config.yaml
decoder_fused_qkv: false
decoder_qk_norm: false
final_lr_fraction: 0.05
warmup_steps: 430
Rows from block 2 of the text decoder of a small image captioner, named by matrix and row number. Rows with one number belong to one neuron. Each number is 128 + 32 x the weight over its row's rms, rounded and kept within 0 to 255. All counts start at 0. Numbers have three digits each.
After each neuron's rows are labels from the 100 texts, of 14976, where the neuron reaches its highest value: "tokens" is the input token at the peak. Only what is clearly more common there than usual is listed. The data: rendered solids tumbling over patterned floors. In brackets: how many of the 100.
# fc1: MLP up (decoder.blocks.2.mlp.fc1.weight, 1024x256), inputs 0-127
# fc2: MLP down (decoder.blocks.2.mlp.fc2.weight, 256x1024, transposed), outputs 0-127

fc1.727:078161077146078128057210085108076170128141150139098162148112128088102151189154128104164157115094109128081128168161128147128107165098128149094170115128092128128094128128169116142073165128128162128039155111142095190128100098128083142105110104107145104090058140084159128185159153128128128066128185128128148172093083154091128167086128097153108203164108201128085088077154113178105178148177
fc2.727:139054071188092100128102079161072078128106115150149084092215103092156154115096128144158081086167072104113111153061097170128128108114071128128128128110139115083139114086128107128166156162068071128145128062128203086168128077090128117128102128067139144144139176142143210106190114128151210112145108155128154128109179101088147128128163198128128166080048128102091115109166183160161128115114
tokens: "blue" (8)

fc1.283:104128128166151128089193128066128151091128128150128128128128128164177128128128128128128085128099128128149151225155190171128128083070128150087128128128108087159103128128128128128099151198128128179128166150159128204128090128128152128102128128128067164128128102128151128128128170204128128128152080128128128128128128178104128128169158128102224170128155079157188128063128128151128088128160
fc2.283:128128128128084128128128107166128150128128101128128163165152128128160153151159173128201105128159164107156105128158128128128128103128089157169128128128101128128092186198128128079128197162128128128108173155128195053093191128128128167128166181128167166128128170128128151128128150128128083128101204076128128128149159167171095150128062193128128103218128128092072128128128095128128128128171
tokens: "red" (8)

fc1.380:148128088128150158092157164068106143147173161128076142114128172111141084153079158147154078111100105091155087112128067081140158141093162170159156160139106162106112128117128104128178089102152139128114195086155150128128128085150117089128072128128168110094128128113114076128128085145195153128166075128128164150091113113087128128145112162098185106111177128128128128163071093097144071070113
fc2.380:163103128114068086128157089098105115128151176085128128128128109077128113087113144087111065128161145115093091102113065128109117169115140128207108155192146153099072174145168128128110128180098163128128128169128128128128171128117144128108104141152144128107100111105115098149158113128128117140085128128065185196107097108155229104108142128114128141139156178128128095128095077110047089128128
tokens: "blue" (7)

fc1.341:108128105128113128103104061084128144128128150072128104128143170128128128128128157128152128128164092128110190112175069088159210128058211096085128171128107128171128153152128146112148159083052105143152148155083111128083128128104228128145128144107128100128057113128190128175151174128128128088128189128189146128154094128150074112128103113128128101064099175153176149176128128128190159128157
fc2.341:128128072128107086145128128128061128093147146068098078089152173080165160128151146161172093105147102154084161111088128179128175163103128079154128093063156111074150099068161128170156128148128128109161170128186109073193150151180093086128063111092128093128159092109174159066159067128149104086128144104168098128170084128128128089144113128128110169128170128128128128155153128107128099128143
tokens: "blue" (7)

fc1.613:128128161128174128155128128128128084098086128128188128128155128128088128179128175128158157066101128128128128128128166166128190128128174128075128128128128128179128087053155128128157128168128160098128092128168035040199128128168128128183088093128097128128128176128128128128128128165099128082165128171128128128188128208087128128128160173128159090128072163128097128128128175128128128092128
fc2.613:128159053128076128167075098161169081154128177128128103128128158128128096128128059128128154128162128158181156085128045128100061098128240128128128084128083128128128128128165128128128159128128095128128128128128157128093128177128128128057128128196176128128164104100152128128128175128128172128160128177070128128088185128160101128128128172167128095128101128101128081128128128158128128128128
tokens: "green" (7)

fc1.506:157090093128180155093184128128128159070103168083145076114145128128128128128109094112104128151116128128189145128191078128128115155107116086128147171128155116142080103195079191142088128150164198087095141140117085111149128101063128116128107128128151168141128128128128145104097163152151108115128111165151094201201157155128146107060118194079116161161058166097174128086048147176172146148128
fc2.506:112153161148128082128154082144128128116116128103177198093168103128128110071110154141128104128114138114074179115088076144092139128148098198105099175145159128099155128128079128113156104128086100087128151108093182162174162128128117156128172128128100145142171110128105111179093158128116155161128128128115128091103128141114091178174161139163150128086067116171148140128149128128149166128059
tokens: "white" (8)

fc1.374:128096097173128157169055076128128155057128091128128128186161172094128180128097095096128196128128128128128128102087100128128128155082168169128128128210182128128128128128154063161128128128128128128128128128066128169128099128128128128128128060101128128128128193128099155128128089101096177128095176128188091175128128097159128128164157128128088128128081162164128128128128075128096030128128
fc2.374:128128128074163128128128128078128128128091084128128081128102128128080089098128128128167076128128128082076128128074128128168180189128128055171103157128157172128176239034165165128128090128128128128128128091128156168128128163178128128086128073128065128128187128166099128128091128172128128128190088158070128128080128128128159128128188128128098128128128128091128128179128153174128205190128
tokens: "teal" (7)

fc1.180:143067128113202160202067110037155088102128112128098115189108100189128246143146139116119128168146091153170128128099128099128128138182112108140094146158128158171128146139107095163163111160128159113085101138082178148128138090083155128128114076128120128128153164084079165177152063177108190098139128170112146093175128128111069095108128128128128118116128157088159145128172128128076117152142
fc2.180:162168102101110128088118128171208104128109103113128158098110162185164128128157128128094077143128178128154061155080128128139112051157062144128101128128221119128091089148110166080106117095104170128091031114143158097101128087062111148128111162100128159103178091128143150128128103146145098128162128158080183114060171082149128097080098166095084107128096128160086107128147128128184114099128
tokens: "teal" (7)

fc1.105:074174152128128151128128090128158128128128128106159080128128182128165128091152100128090086099088173128128128156169128172128077051128128075128039108128128156164128128128128184128170148094128128101128090072099087160072128107162192171128128128153156128069128128199128167128128067205167128149128128148070128128128170128128211088128069080071108186159204128089128166104128128128153128128128
fc2.105:193086128128128097188092189128128176150164128128128128085128070128085128193149171128128128194165128128172128098061128198150160107128128102128128128149128058159128128128128128128099128159081128187167128128100159172197199150211128105128128128028099128128128167128075128106055084128168128082100157157162072128128170128163128172128091128157151158151105128097095128128087128156103128150156
tokens: "," (12)

fc1.329:128128128156128167128128166031049177178147143102128060173128170128155197173185128128089094062085093168083081093076128128180128110159098128153128128171105128080145152173128128079093109104128158128105153107150143162108104128128185106160169128143109171159105097128113128128110128171153128128067080128146128146035128159128128085169153128160188073174163153095080150128128128144128128168128
fc2.329:128128153153128097128128095128103128151104128072128089174128084097149128128103210107102128159128153148106128152146172128097083128166153194128109110148128128154068082181128102172108110109087128150128080164079128128146172171147083128226067128128128128167108128088087096110128171180128070099046087093151128128167067187128128102054128128150168128128103128111069128071104128106128128106128
tokens: "blue" (9)